Weights of a small contrastive audio-text model: encoder activation star_relu, 78125 training examples.
Rows from block 2 of the text encoder of a small contrastive audio-text model, named by matrix and row number. Rows with one number belong to one neuron. Each number is 200 + 40 x the weight over its row's rms, rounded and kept within 0 to 999. All counts start at 0. After the name is the row's rms in percent of the matrix's.
After each neuron's rows are labels from the 100 texts, of 14848, where the neuron reaches its highest value: "fires on" is the input token at the peak. Only what is clearly more common there than usual is listed. The data: single English command words and digits, spoken by a formant synthesiser in many voices.
# fc1: MLP up (text_encoder.blocks.2.mlp.fc1.weight, 1024x256), inputs 0-127
# fc2: MLP down (text_encoder.blocks.2.mlp.fc2.weight, 256x1024, transposed), outputs 0-127

fc1.415,096,249,177,185,172,251,209,223,190,250,224,233,296,221,132,169,213,215,194,119,189,227,221,215,177,261,184,205,161,178,193,184,246,153,184,293,240,223,193,187,131,228,159,226,163,218,171,223,201,186,176,138,220,293,221,241,216,240,212,222,140,191,213,184,216,177,163,136,222,197,145,127,179,300,181,205,225,218,191,213,204,265,136,217,181,199,190,241,248,111,189,116,185,179,231,196,240,222,282,267,207,176,156,212,223,182,152,252,174,187,145,180,170,128,209,175,236,219,271,284,268,191,260,203,149,184,274,190,227
fc2.415,122,180,163,184,149,184,167,229,210,221,183,270,207,156,182,239,237,168,296,150,191,220,211,185,179,227,108,247,160,197,167,239,240,199,185,215,209,238,179,209,194,244,126,226,178,220,210,127,214,159,208,161,203,183,183,241,263,209,229,237,158,168,195,136,252,176,201,190,199,110,169,100,173,190,131,220,223,201,188,203,222,246,149,147,203,221,169,278,316,205,222,160,155,169,203,210,271,185,242,177,200,212,172,205,220,197,184,173,176,195,175,207,243,202,289,204,252,216,284,240,191,178,210,230,185,211,236,192,266
fires on: "cancel"

fc1.118,111,100,209,187,183,240,203,215,247,237,87,182,240,168,169,181,148,199,207,192,205,211,234,257,155,217,210,148,214,212,174,185,201,245,198,294,177,168,219,229,194,145,226,256,204,189,242,200,190,198,236,215,192,198,216,171,230,252,239,207,123,215,220,198,190,242,252,125,202,175,153,194,149,236,165,195,178,151,266,178,180,198,171,248,257,228,201,247,189,225,169,129,152,224,194,210,214,253,212,192,190,209,152,175,218,174,233,113,179,210,171,134,186,157,188,211,184,191,187,203,268,223,173,196,197,254,255,278,237
fc2.118,127,204,246,168,199,228,198,208,268,241,198,161,206,122,162,197,159,176,296,165,222,248,200,236,197,252,225,212,254,194,185,205,154,258,208,210,125,163,162,205,145,180,219,225,164,235,205,156,143,203,235,284,246,151,219,175,179,187,206,247,174,268,144,181,165,201,197,176,111,173,157,158,176,236,201,204,89,180,278,147,209,179,232,226,239,232,196,250,195,242,187,162,198,208,131,264,274,170,237,148,223,238,181,242,184,171,318,181,210,230,142,177,143,172,210,254,78,188,170,179,168,171,173,218,138,197,220,221,245
fires on: "left"

fc1.348,119,231,165,195,145,273,190,234,173,262,223,224,282,233,146,186,221,194,209,116,174,227,223,192,185,225,191,199,138,166,202,202,244,167,197,282,252,193,203,183,132,215,168,231,178,219,179,214,173,196,150,161,225,272,217,245,223,214,224,230,143,176,194,192,222,171,163,115,204,192,165,139,180,284,193,189,235,223,171,239,204,272,135,166,184,190,208,224,236,114,198,122,188,180,226,209,218,207,280,247,210,194,147,193,239,206,128,242,143,175,163,140,169,115,212,185,237,201,270,284,261,181,216,220,149,196,270,183,228
fc2.348,129,179,169,188,151,185,165,228,209,224,188,268,208,159,183,238,235,170,289,158,187,218,208,182,177,223,106,249,162,196,168,237,241,198,186,215,207,238,181,210,202,243,124,224,177,219,210,129,214,158,206,165,204,189,182,244,263,208,231,236,154,165,197,137,255,178,201,188,202,106,170,100,173,186,131,221,225,203,188,204,219,248,151,151,203,223,169,277,317,201,225,159,154,166,203,207,274,185,238,176,204,206,168,207,218,194,183,171,180,195,175,213,242,204,294,201,254,221,287,241,192,179,213,231,187,206,236,197,269
fires on: "cancel"

fc1.403,110,229,214,209,216,247,228,228,161,240,167,170,242,236,174,200,228,279,200,182,269,211,223,179,271,254,136,196,191,239,282,205,173,182,163,240,179,243,197,152,217,243,190,246,220,181,218,180,230,179,160,196,195,187,224,183,193,236,215,200,165,183,242,290,138,289,269,235,161,157,160,204,213,174,182,274,239,147,172,252,221,228,120,205,182,172,174,171,233,207,179,212,236,168,181,167,210,157,191,178,170,180,166,221,190,200,190,218,205,215,229,214,267,233,190,187,202,299,166,187,204,247,164,236,159,265,240,191,247
fc2.403,132,204,222,216,256,207,211,222,168,253,201,187,263,162,102,216,175,268,245,220,197,207,203,205,196,230,166,240,198,255,285,186,214,148,200,231,152,172,201,192,244,237,198,164,205,236,235,168,185,143,190,185,227,167,150,196,100,229,229,157,215,190,177,208,153,253,249,194,184,197,199,165,128,163,208,217,238,139,174,238,173,213,171,186,201,196,193,133,164,239,142,274,269,225,183,204,186,157,183,171,181,250,214,214,204,159,173,198,269,198,335,291,252,202,209,218,189,224,135,185,167,215,124,213,227,199,273,200,228
fires on: "push"

fc1.236,068,237,217,200,134,225,190,148,158,187,189,244,208,122,230,209,216,258,138,236,167,151,200,192,174,167,234,161,171,162,165,239,197,183,203,201,242,208,138,160,228,195,243,174,213,147,252,209,226,221,220,190,220,292,138,191,184,165,130,161,166,200,260,211,178,240,181,140,190,215,224,178,264,194,165,211,164,244,182,195,237,193,122,178,197,246,184,217,268,239,231,170,221,253,165,164,220,191,267,190,185,187,210,233,191,194,155,105,165,213,203,230,212,225,267,148,185,251,210,176,265,194,212,191,255,140,172,255,197
fc2.236,133,211,197,333,164,226,183,142,182,194,152,270,189,162,219,210,195,179,174,317,88,211,166,202,218,191,251,179,191,185,210,217,153,108,201,190,259,221,215,145,314,199,198,202,224,177,228,153,243,219,216,208,253,189,215,220,187,178,170,188,215,193,311,233,210,223,190,211,191,190,210,194,268,151,217,219,198,182,185,209,188,186,192,198,195,252,196,186,192,172,215,199,219,257,186,144,209,186,200,186,203,105,207,230,200,200,186,206,196,183,197,225,195,218,335,48,200,235,176,122,269,185,257,198,219,196,160,217,181
fires on: "<end>"

fc1.695,182,209,108,205,194,260,198,198,227,152,196,162,214,231,148,279,220,197,140,209,246,160,231,214,250,227,214,171,157,177,184,169,206,160,191,283,176,214,272,146,201,252,144,236,249,229,162,199,257,193,174,237,172,184,166,161,211,171,156,221,205,245,218,250,158,212,175,157,179,189,168,200,166,198,219,235,234,138,164,153,224,269,191,129,191,179,168,265,258,224,115,225,172,173,217,115,149,111,304,221,126,238,195,209,159,293,218,221,225,166,151,146,215,220,228,165,233,159,193,202,203,180,173,212,232,251,190,256,158
fc2.695,160,171,216,205,232,232,170,202,230,168,197,130,215,196,152,239,235,158,208,195,235,154,197,187,272,187,229,200,150,150,197,157,158,202,210,270,186,312,271,172,183,244,186,249,213,220,130,134,235,227,188,216,192,135,208,194,233,178,213,166,243,204,219,261,172,220,136,133,202,144,196,232,162,154,235,243,236,141,167,196,243,302,180,154,201,172,135,226,241,240,188,220,69,183,308,167,163,159,267,184,125,227,211,215,195,236,249,253,247,186,178,190,170,216,232,173,231,205,186,224,201,151,185,165,274,216,164,240,160
fires on: "<end>"

fc1.617,096,126,221,204,102,219,200,219,217,252,109,168,221,169,179,188,137,198,188,191,214,228,242,269,148,236,228,141,226,209,174,163,189,244,201,304,191,159,221,208,207,130,217,245,196,201,226,205,186,196,220,209,189,196,215,176,249,212,233,239,148,203,219,211,178,204,263,120,201,171,148,172,192,216,186,182,167,148,263,172,185,213,166,224,273,241,198,243,192,228,185,112,175,253,187,225,206,222,212,199,183,229,141,171,224,183,210,101,177,206,153,164,189,185,214,202,192,177,190,210,257,199,165,206,193,237,235,285,235
fc2.617,121,210,246,158,201,226,198,199,264,236,199,159,201,120,162,198,159,172,308,163,230,253,199,235,198,254,223,213,259,201,184,207,151,260,207,208,130,154,158,207,132,181,221,222,172,236,204,152,143,207,231,280,240,152,212,177,183,181,205,245,179,268,139,183,165,203,198,182,116,172,161,163,174,238,200,204,91,178,279,145,210,177,231,226,235,228,197,250,195,240,190,163,204,202,133,269,270,175,235,142,222,234,182,240,189,168,318,182,208,233,142,178,142,172,214,257,81,192,176,180,163,168,176,218,142,196,218,218,242
fires on: "left"

fc1.224,245,166,217,203,201,242,190,211,242,253,128,148,234,168,171,179,125,203,186,206,199,217,240,259,155,240,238,156,237,188,154,164,192,265,203,283,185,158,201,213,196,124,227,271,179,197,228,182,158,189,225,222,207,194,220,149,236,232,192,213,135,219,210,195,173,237,240,121,190,161,149,176,155,252,188,178,159,152,261,161,196,208,172,244,245,245,190,259,184,234,174,103,127,187,169,213,219,196,230,176,194,231,137,200,184,173,236,97,190,216,150,147,189,156,195,194,176,178,176,204,252,188,153,206,191,283,237,282,265
fc2.224,144,203,250,187,196,229,202,207,269,241,204,169,206,153,157,185,163,189,264,172,201,245,206,229,189,236,237,215,261,205,199,199,162,237,212,224,119,147,173,194,180,186,242,218,163,234,206,181,151,194,234,281,261,174,224,179,173,185,194,251,170,256,144,179,155,195,203,172,105,181,170,167,180,242,202,206,69,163,266,158,214,177,221,223,246,245,189,241,181,233,174,170,197,198,133,269,273,164,248,150,225,235,169,256,173,185,325,168,222,241,140,185,144,193,184,242,72,192,152,165,194,171,163,227,134,184,230,217,227
fires on: "left"

fc1.39,074,196,277,188,200,214,216,230,175,218,198,262,206,137,210,228,227,258,183,210,206,172,224,194,149,214,156,185,174,189,208,227,272,177,116,264,239,234,199,195,245,181,268,221,237,183,239,190,167,172,272,194,173,212,114,206,275,165,214,250,155,163,214,199,269,288,281,207,283,181,220,128,157,167,196,169,188,184,176,175,227,278,195,140,249,275,179,255,187,241,170,237,153,154,189,198,187,208,258,154,197,250,211,139,110,220,217,128,198,270,172,137,283,241,212,212,180,177,219,228,225,193,205,223,171,174,229,198,281
fc2.39,115,225,225,212,252,199,177,226,149,241,196,221,159,113,213,182,251,192,241,234,166,217,280,188,169,223,188,236,200,253,207,194,228,214,146,239,190,211,201,163,213,219,179,221,229,170,242,136,172,161,247,214,250,117,196,239,220,192,266,287,151,131,132,194,228,275,196,208,256,119,224,87,165,154,190,221,199,154,168,244,258,259,219,173,223,210,186,222,200,194,202,208,175,183,181,228,193,202,248,153,211,199,226,188,135,222,201,155,257,207,180,182,206,259,228,183,234,218,159,215,207,140,261,209,122,159,255,171,213
fires on: "louder"

fc1.263,086,226,215,194,228,245,251,202,162,234,145,178,244,195,189,212,223,287,163,182,279,194,207,179,293,249,139,179,208,224,279,184,198,197,140,300,197,264,204,133,171,226,205,243,191,193,237,163,240,195,155,214,203,197,193,175,214,287,213,190,134,159,250,280,171,277,250,254,192,113,163,181,217,186,200,278,235,172,199,267,224,243,113,170,173,182,200,199,217,213,156,213,216,189,195,174,199,169,182,146,179,167,172,216,210,216,209,199,176,240,229,207,285,254,216,157,175,302,187,206,202,275,196,219,176,265,232,206,221
fc2.263,111,204,218,203,257,212,214,222,166,256,200,177,261,163,101,218,176,267,252,207,215,206,214,209,192,245,167,237,199,261,286,195,217,157,200,229,148,165,197,197,222,239,194,167,206,241,229,167,189,148,192,184,225,158,151,190,101,226,227,163,219,196,169,206,158,258,248,200,184,200,196,164,124,172,213,217,237,138,181,235,174,209,164,188,195,195,200,133,162,244,145,270,273,224,183,205,185,158,188,173,179,255,215,211,203,166,174,190,262,198,324,287,254,203,205,238,184,224,136,190,156,217,131,211,222,203,276,200,231
fires on: "push"

fc1.322,072,226,169,212,159,233,198,137,172,180,139,259,198,172,206,228,206,241,102,230,167,154,197,219,155,177,230,148,191,162,154,243,153,146,202,200,260,188,178,151,258,184,242,154,223,152,242,199,240,218,223,198,207,310,134,194,189,185,126,168,195,188,275,235,181,200,173,107,188,237,222,193,254,176,146,214,161,270,190,210,216,173,133,196,174,272,200,203,295,274,221,148,216,232,176,168,223,183,259,200,176,174,210,236,155,209,194,78,176,233,208,234,211,213,241,169,211,273,221,165,269,217,190,216,248,200,183,269,204
fc2.322,135,207,198,327,163,222,188,143,182,194,152,274,190,164,220,211,194,178,168,318,86,213,162,203,220,183,252,178,192,181,209,218,153,103,203,191,257,221,213,136,322,201,197,204,225,178,232,158,239,225,220,211,252,191,212,222,187,177,169,189,212,192,309,234,210,224,188,211,191,193,213,197,272,152,218,218,198,181,186,209,187,184,193,197,197,252,198,186,196,172,216,196,219,255,187,142,209,186,204,185,200,103,208,237,200,201,184,204,194,182,197,223,194,221,327,47,198,235,179,123,274,187,257,205,219,200,160,221,183
fires on: "<end>"

fc1.462,073,210,226,240,150,230,168,133,146,190,156,248,192,134,203,217,215,254,122,244,180,200,206,233,190,175,243,163,162,125,158,241,184,182,198,219,246,221,140,142,230,178,243,161,238,162,223,170,228,231,247,206,210,251,170,206,170,167,125,178,180,174,279,229,215,239,185,122,189,211,226,185,248,191,171,212,186,247,199,184,233,185,114,188,188,261,191,200,267,222,225,188,214,212,175,158,248,198,266,180,197,161,213,236,206,209,204,98,142,208,181,234,240,244,278,174,203,275,207,170,273,158,195,170,235,139,161,236,194
fc2.462,134,210,201,331,164,225,178,145,182,194,153,268,190,166,220,208,195,175,173,317,88,214,166,202,220,193,247,180,191,191,209,218,156,106,199,190,258,222,214,143,314,201,196,203,221,181,228,154,241,218,217,208,255,192,214,222,185,179,173,189,214,193,311,228,210,222,189,215,192,190,208,196,276,150,218,219,196,182,183,208,188,184,192,198,195,250,196,186,190,173,216,199,220,256,191,143,206,192,200,186,204,104,209,228,203,201,187,207,196,184,198,223,193,217,328,41,198,232,173,121,275,186,258,202,219,196,162,217,179
fires on: "<end>"

fc1.424,087,208,230,133,45,234,207,210,225,171,229,231,229,175,160,179,132,198,218,173,212,194,163,221,217,184,230,206,156,144,164,258,184,143,213,200,188,228,206,145,183,208,193,238,192,202,151,224,247,193,177,225,203,188,173,147,232,226,113,218,181,188,187,189,179,197,223,160,179,270,141,114,293,232,188,212,206,215,259,249,195,220,126,137,261,178,252,313,228,203,146,216,244,219,159,165,204,129,236,176,214,217,189,238,237,175,213,189,213,169,220,211,270,183,216,129,187,166,221,199,210,169,191,177,170,187,325,175,231
fc2.424,118,210,219,139,183,227,159,262,210,157,205,271,218,108,227,142,169,150,321,152,238,242,169,263,197,197,209,223,171,174,167,190,142,244,255,171,207,205,167,239,150,233,248,201,129,236,190,135,228,165,192,214,211,160,224,191,223,192,218,213,142,239,200,168,204,149,256,144,153,213,162,173,184,251,149,189,181,261,240,188,216,144,211,180,253,164,243,235,219,217,198,192,240,255,145,192,299,120,222,134,225,200,198,184,200,161,256,217,155,216,185,196,240,154,249,188,146,194,202,147,156,143,176,174,188,190,181,185,250
fires on: "next"

fc1.414,200,210,216,188,202,161,204,254,166,235,166,290,199,143,253,209,235,235,161,219,156,201,221,178,156,219,170,236,135,228,189,224,290,195,135,240,230,225,225,173,280,174,188,227,258,112,218,178,186,192,272,218,201,178,156,222,248,147,238,237,161,112,200,205,271,243,220,214,291,180,280,177,157,168,187,238,205,190,167,253,206,290,227,162,205,240,186,265,163,165,175,220,139,190,179,189,171,212,198,160,222,223,226,192,131,208,185,146,188,225,224,118,304,256,244,165,229,181,190,174,256,178,259,207,168,153,258,204,227
fc2.414,155,213,225,203,222,183,158,226,150,238,185,252,204,176,198,206,257,178,187,217,155,210,238,185,191,207,153,239,168,261,230,218,265,182,172,233,192,219,241,148,218,224,169,217,246,170,230,156,209,185,267,220,260,130,193,238,185,167,269,279,166,110,153,199,251,242,162,253,286,110,221,132,174,126,184,240,210,166,145,263,228,250,203,166,197,197,196,250,201,156,213,208,151,199,218,176,198,224,202,153,201,197,241,203,164,231,180,151,221,206,211,183,213,280,205,180,272,204,180,193,251,169,289,194,147,168,281,203,197
fires on: "louder"

fc1.185,090,223,218,113,43,245,204,203,226,175,231,242,257,154,123,194,113,197,218,144,204,200,147,210,236,181,243,182,159,159,168,277,200,138,222,202,212,233,205,163,167,206,214,247,167,199,140,214,246,204,161,199,205,204,159,139,228,227,131,211,190,196,199,200,180,189,229,157,192,245,168,133,297,238,189,198,211,181,260,261,195,194,109,153,243,195,253,289,232,214,147,228,254,212,144,190,219,138,270,176,213,245,193,283,245,152,206,210,241,187,230,223,271,165,206,129,200,187,216,203,203,201,195,168,202,193,322,186,216
fc2.185,120,208,219,139,181,226,158,262,209,156,206,269,220,111,229,142,170,151,319,150,236,241,169,265,197,195,210,224,170,172,169,188,143,245,253,171,204,208,167,239,151,232,247,200,126,237,192,138,232,167,193,210,210,160,223,195,223,195,219,213,138,239,202,168,203,148,256,146,151,215,161,173,182,249,148,191,180,261,240,187,215,144,211,180,255,165,242,236,220,216,198,191,241,256,144,189,300,118,221,133,225,199,198,187,200,161,257,218,156,216,184,199,240,154,251,185,146,194,200,148,158,142,175,176,187,193,180,185,249
fires on: "next"

fc1.618,221,242,161,207,182,271,201,231,171,256,217,228,283,231,147,232,204,194,198,106,169,249,218,186,192,260,193,215,152,207,162,195,247,140,201,273,216,214,191,190,144,226,157,243,171,219,195,197,195,190,176,135,228,285,234,263,251,234,244,226,124,210,210,179,223,174,159,175,240,178,175,122,189,285,186,195,220,224,186,238,205,233,122,178,179,211,196,227,241,92,197,124,175,161,230,206,240,215,277,164,198,202,154,181,231,172,155,215,128,160,168,164,181,144,215,200,232,225,258,287,256,177,213,217,154,207,279,187,251
fc2.618,154,177,178,190,153,184,154,231,207,219,202,275,219,186,183,233,238,167,255,189,178,213,211,181,183,207,111,248,162,178,176,234,238,191,178,227,213,252,188,200,238,242,126,229,179,214,210,148,214,152,211,177,211,203,190,238,268,208,226,237,150,165,209,144,252,172,199,172,208,107,173,99,174,178,132,214,234,207,183,209,222,254,154,151,214,215,165,278,318,192,222,163,143,170,209,198,273,183,244,181,212,200,166,216,207,196,181,170,186,201,176,219,244,213,275,188,265,216,293,245,206,179,213,220,193,199,231,206,272
fires on: "cancel"

fc1.3,077,209,281,186,183,216,251,248,170,232,188,258,196,176,256,201,222,252,157,195,200,173,250,181,173,236,154,200,131,208,185,227,297,173,115,243,228,199,216,245,294,167,254,189,237,179,232,218,162,189,259,224,166,205,130,183,287,186,228,229,177,144,197,192,263,304,231,220,265,192,243,166,147,182,195,165,192,146,194,161,211,283,185,127,256,252,191,278,214,228,165,215,151,165,232,192,192,188,261,177,176,246,191,135,129,224,202,147,203,261,202,138,318,236,208,194,198,158,192,217,251,199,220,243,191,192,274,177,274
fc2.3,117,223,225,212,248,196,177,225,147,242,200,222,159,118,216,185,253,190,235,237,167,218,280,189,169,219,188,232,196,251,209,190,228,215,151,240,194,213,203,160,215,219,181,222,233,171,243,141,176,158,252,217,246,119,193,241,225,188,265,287,145,131,138,200,229,274,195,207,256,121,224,84,166,152,186,219,200,155,166,242,258,261,213,174,220,207,182,220,200,194,198,207,175,180,184,227,192,202,249,152,211,196,229,191,131,223,202,153,256,208,180,184,202,264,224,182,234,218,162,218,207,140,257,210,124,159,251,173,215
fires on: "louder"

fc1.476,095,232,155,186,170,268,197,215,202,257,229,249,283,226,139,178,212,195,203,132,198,232,222,187,203,243,175,194,148,150,198,183,236,172,170,295,268,208,212,168,150,234,169,234,184,216,205,238,200,185,177,153,204,270,211,265,235,242,212,218,149,186,223,179,228,177,176,124,239,178,170,134,182,296,187,183,196,225,183,271,196,277,149,177,185,174,205,222,242,104,193,116,173,185,234,205,224,194,263,286,205,198,143,209,239,248,145,227,151,185,148,153,158,155,203,172,218,186,236,285,233,159,204,206,159,172,251,198,239
fc2.476,118,180,163,184,150,186,169,228,209,225,182,263,204,153,181,241,236,169,298,144,192,219,210,185,176,232,106,246,158,208,166,236,243,201,190,212,205,236,179,213,190,243,122,224,177,220,207,128,215,162,202,158,203,182,179,240,261,208,233,236,158,166,193,135,253,179,201,195,199,109,170,101,174,195,134,222,222,200,188,203,222,243,149,147,200,224,170,278,315,206,222,159,159,166,201,213,272,188,240,176,200,209,169,203,218,198,183,171,177,196,175,208,240,204,290,210,251,220,284,239,187,178,209,231,185,207,238,193,266
fires on: "cancel"

fc1.124,213,151,218,210,183,245,202,219,236,259,119,147,253,166,164,187,124,194,190,194,206,214,240,264,157,240,227,166,237,185,166,173,194,257,204,304,183,155,194,218,188,129,220,265,180,203,220,188,167,182,234,228,205,194,230,153,239,238,205,218,146,215,201,188,174,237,258,121,191,161,152,178,154,240,199,170,157,161,268,164,194,215,170,243,242,244,182,260,180,231,172,111,106,200,172,208,215,190,237,189,194,235,127,203,179,170,234,99,183,211,150,150,189,148,199,202,183,171,182,209,253,194,156,213,192,274,230,284,260
fc2.124,140,205,249,184,197,227,200,204,267,239,204,167,205,148,158,187,161,185,268,172,207,247,204,233,190,237,235,210,261,204,196,200,159,240,211,219,122,148,169,195,176,185,238,217,165,235,205,177,150,197,233,280,256,173,220,180,175,185,194,249,171,258,147,180,158,195,200,172,105,180,167,168,181,241,201,206,68,165,269,153,214,176,219,224,244,242,190,243,183,231,175,166,200,199,131,270,276,166,248,148,226,233,171,255,178,180,330,172,221,240,138,182,141,188,187,243,71,192,156,165,188,170,167,226,136,185,228,217,229
fires on: "left"

fc1.166,048,203,214,205,138,202,199,169,227,173,201,229,194,151,256,237,272,232,121,221,179,151,218,244,190,190,220,134,201,189,176,196,181,149,201,242,267,183,207,143,258,210,173,154,219,185,243,202,190,217,240,172,219,245,240,222,205,196,177,171,215,157,301,224,243,181,203,134,206,174,209,212,271,150,228,234,257,180,251,223,227,208,145,144,184,257,227,193,241,151,244,180,215,233,178,187,191,118,244,201,218,173,221,202,211,223,106,149,176,219,244,207,219,193,263,165,175,303,220,203,240,213,243,201,268,171,170,217,167
fc2.166,068,195,204,310,162,228,164,154,180,222,173,232,172,92,207,203,188,208,274,306,82,224,155,213,228,203,222,239,190,205,202,184,173,146,169,182,249,222,213,152,276,219,194,207,210,204,198,119,236,206,208,210,253,129,198,231,174,177,227,184,201,202,298,213,220,203,192,223,201,191,209,209,227,148,194,206,208,183,182,200,191,198,182,204,196,253,214,196,194,163,196,203,216,248,197,155,198,189,195,193,197,113,201,194,192,196,191,222,233,194,187,225,169,217,384,69,202,240,179,155,216,171,226,184,199,148,178,216,205
fires on: "<end>"

fc1.117,202,226,185,204,237,258,210,221,162,243,122,154,250,224,158,190,213,282,172,196,293,194,238,174,263,262,133,200,185,234,271,200,195,178,179,242,191,193,201,176,227,234,242,238,245,202,225,166,225,182,147,179,212,188,195,158,190,233,224,172,175,196,235,312,146,290,264,263,181,183,154,198,199,181,184,242,231,140,175,287,225,213,102,194,169,194,177,178,206,230,163,217,247,196,162,166,173,193,193,181,190,186,189,243,206,196,121,218,217,216,236,220,276,220,187,185,172,283,183,184,205,249,164,237,166,219,255,184,217
fc2.117,147,207,225,224,246,200,210,222,172,253,198,191,267,176,95,218,174,268,227,223,190,208,199,207,198,226,175,241,199,248,289,183,218,144,202,234,155,173,205,189,246,232,200,161,210,228,234,174,185,147,196,183,234,176,151,199,95,225,226,153,213,187,184,217,146,255,249,193,178,199,196,165,128,163,209,220,235,136,174,244,169,213,173,186,203,200,195,131,164,236,145,276,271,227,181,202,189,152,187,170,175,247,218,220,199,160,172,197,267,200,348,292,255,205,200,210,193,224,132,185,180,217,114,214,230,196,270,206,227
fires on: "push"

fc1.217,141,240,164,193,172,272,206,228,197,250,224,239,292,226,144,210,220,185,204,124,166,245,219,191,196,241,164,209,157,201,189,206,240,155,188,279,258,211,181,202,151,201,165,227,164,214,193,192,209,184,172,145,226,273,246,270,224,217,227,222,151,199,205,189,242,180,147,193,195,179,163,126,188,263,187,175,221,211,180,231,210,252,127,191,159,227,201,235,239,95,218,126,161,161,241,205,236,229,283,230,199,199,155,203,241,198,127,241,116,175,176,170,165,142,199,195,229,211,274,288,264,175,225,220,144,197,264,178,227
fc2.217,140,179,173,187,153,187,161,230,205,223,195,269,210,169,183,237,237,170,281,171,185,215,208,183,182,216,107,250,160,188,169,237,239,193,184,221,208,242,184,209,219,242,126,226,178,218,208,136,216,155,207,169,209,191,187,241,266,206,232,236,151,167,201,143,252,175,200,180,203,104,169,101,168,183,131,222,230,205,186,204,219,251,150,151,207,216,167,276,314,199,223,160,149,172,205,201,273,185,239,178,206,205,166,214,213,193,181,172,183,196,175,214,245,207,292,196,260,218,288,242,194,177,212,224,186,203,231,200,273
fires on: "cancel"

fc1.208,083,212,241,133,81,238,207,226,245,161,210,250,250,162,141,185,130,201,200,151,207,197,158,226,205,185,222,209,168,164,159,260,179,78,215,232,209,218,188,158,161,211,199,259,182,199,157,221,248,193,162,231,185,194,168,150,234,214,139,213,194,199,219,202,183,212,221,186,194,241,196,101,296,240,203,213,184,201,242,248,198,225,116,152,243,216,241,295,235,218,164,261,237,217,181,180,239,149,266,206,198,233,186,242,231,190,202,219,213,186,215,233,305,170,202,136,204,160,225,186,252,188,209,175,196,206,335,181,224
fc2.208,111,208,217,137,185,229,160,263,210,155,203,267,212,105,227,143,173,154,330,146,243,241,172,259,196,199,208,222,171,177,169,192,144,247,255,167,205,202,168,238,141,234,247,201,129,235,189,132,227,164,189,212,212,153,224,190,224,197,217,214,145,238,197,165,203,150,253,146,158,210,161,174,186,252,152,188,181,258,239,191,214,142,211,180,253,166,243,233,221,218,198,193,240,249,143,194,293,119,222,136,219,203,196,178,202,161,254,218,156,217,186,195,243,152,251,192,145,194,202,149,152,143,176,175,183,192,186,183,249
fires on: "next"

fc1.405,145,249,161,215,154,273,195,226,176,265,229,243,285,222,142,191,209,192,203,105,156,231,222,169,207,240,189,212,137,192,184,197,248,151,179,288,217,195,191,194,141,224,157,227,173,228,210,214,193,181,183,137,227,287,224,261,254,233,249,210,136,204,207,176,217,187,162,150,230,187,159,121,194,280,183,188,209,214,185,205,197,281,127,188,172,206,189,226,238,107,199,134,179,160,230,205,231,198,283,192,194,232,163,153,228,211,151,248,152,146,143,161,183,142,209,180,234,207,261,308,261,176,198,241,153,190,266,184,243
fc2.405,143,176,174,185,153,186,157,230,209,222,196,272,213,175,183,235,235,166,271,175,183,217,207,182,179,214,109,247,163,184,172,237,238,195,178,220,211,245,185,206,220,243,125,227,176,219,211,139,215,153,211,171,208,195,189,241,263,207,227,237,154,164,207,141,254,168,200,178,203,107,171,101,175,182,132,215,231,205,185,207,218,249,152,152,209,219,170,282,320,194,224,161,147,168,206,202,277,185,239,181,210,200,169,215,209,194,182,169,183,202,174,215,241,209,291,191,261,218,290,242,203,177,216,224,190,201,231,203,275
fires on: "cancel"

fc1.69,084,223,206,174,222,255,226,216,163,245,145,161,237,240,201,221,189,252,170,188,258,193,210,207,249,248,146,175,205,200,272,168,218,201,170,343,204,241,195,138,244,209,223,336,236,173,223,171,239,205,146,194,197,189,224,182,226,241,225,145,153,132,279,309,180,269,234,242,184,123,211,189,243,186,174,288,210,179,184,261,208,259,131,168,170,214,179,208,220,212,159,212,220,179,169,173,168,186,195,221,187,182,179,233,197,212,199,213,187,246,228,226,343,246,217,187,177,289,197,203,219,271,183,229,150,268,212,178,226
fc2.69,100,204,216,198,262,218,214,218,166,249,200,173,251,163,100,223,185,270,252,193,225,206,215,210,194,240,176,228,200,257,288,189,219,167,198,229,148,172,188,195,208,239,189,168,206,236,226,164,193,157,181,173,218,157,142,195,108,228,226,164,220,207,173,204,161,269,251,195,182,194,198,156,128,181,213,215,233,136,190,233,173,210,164,183,198,190,197,122,162,247,150,260,282,222,172,204,185,157,183,165,176,260,218,206,203,170,177,199,271,196,325,282,257,205,205,242,179,223,139,194,154,215,132,213,211,212,277,199,230
fires on: "push"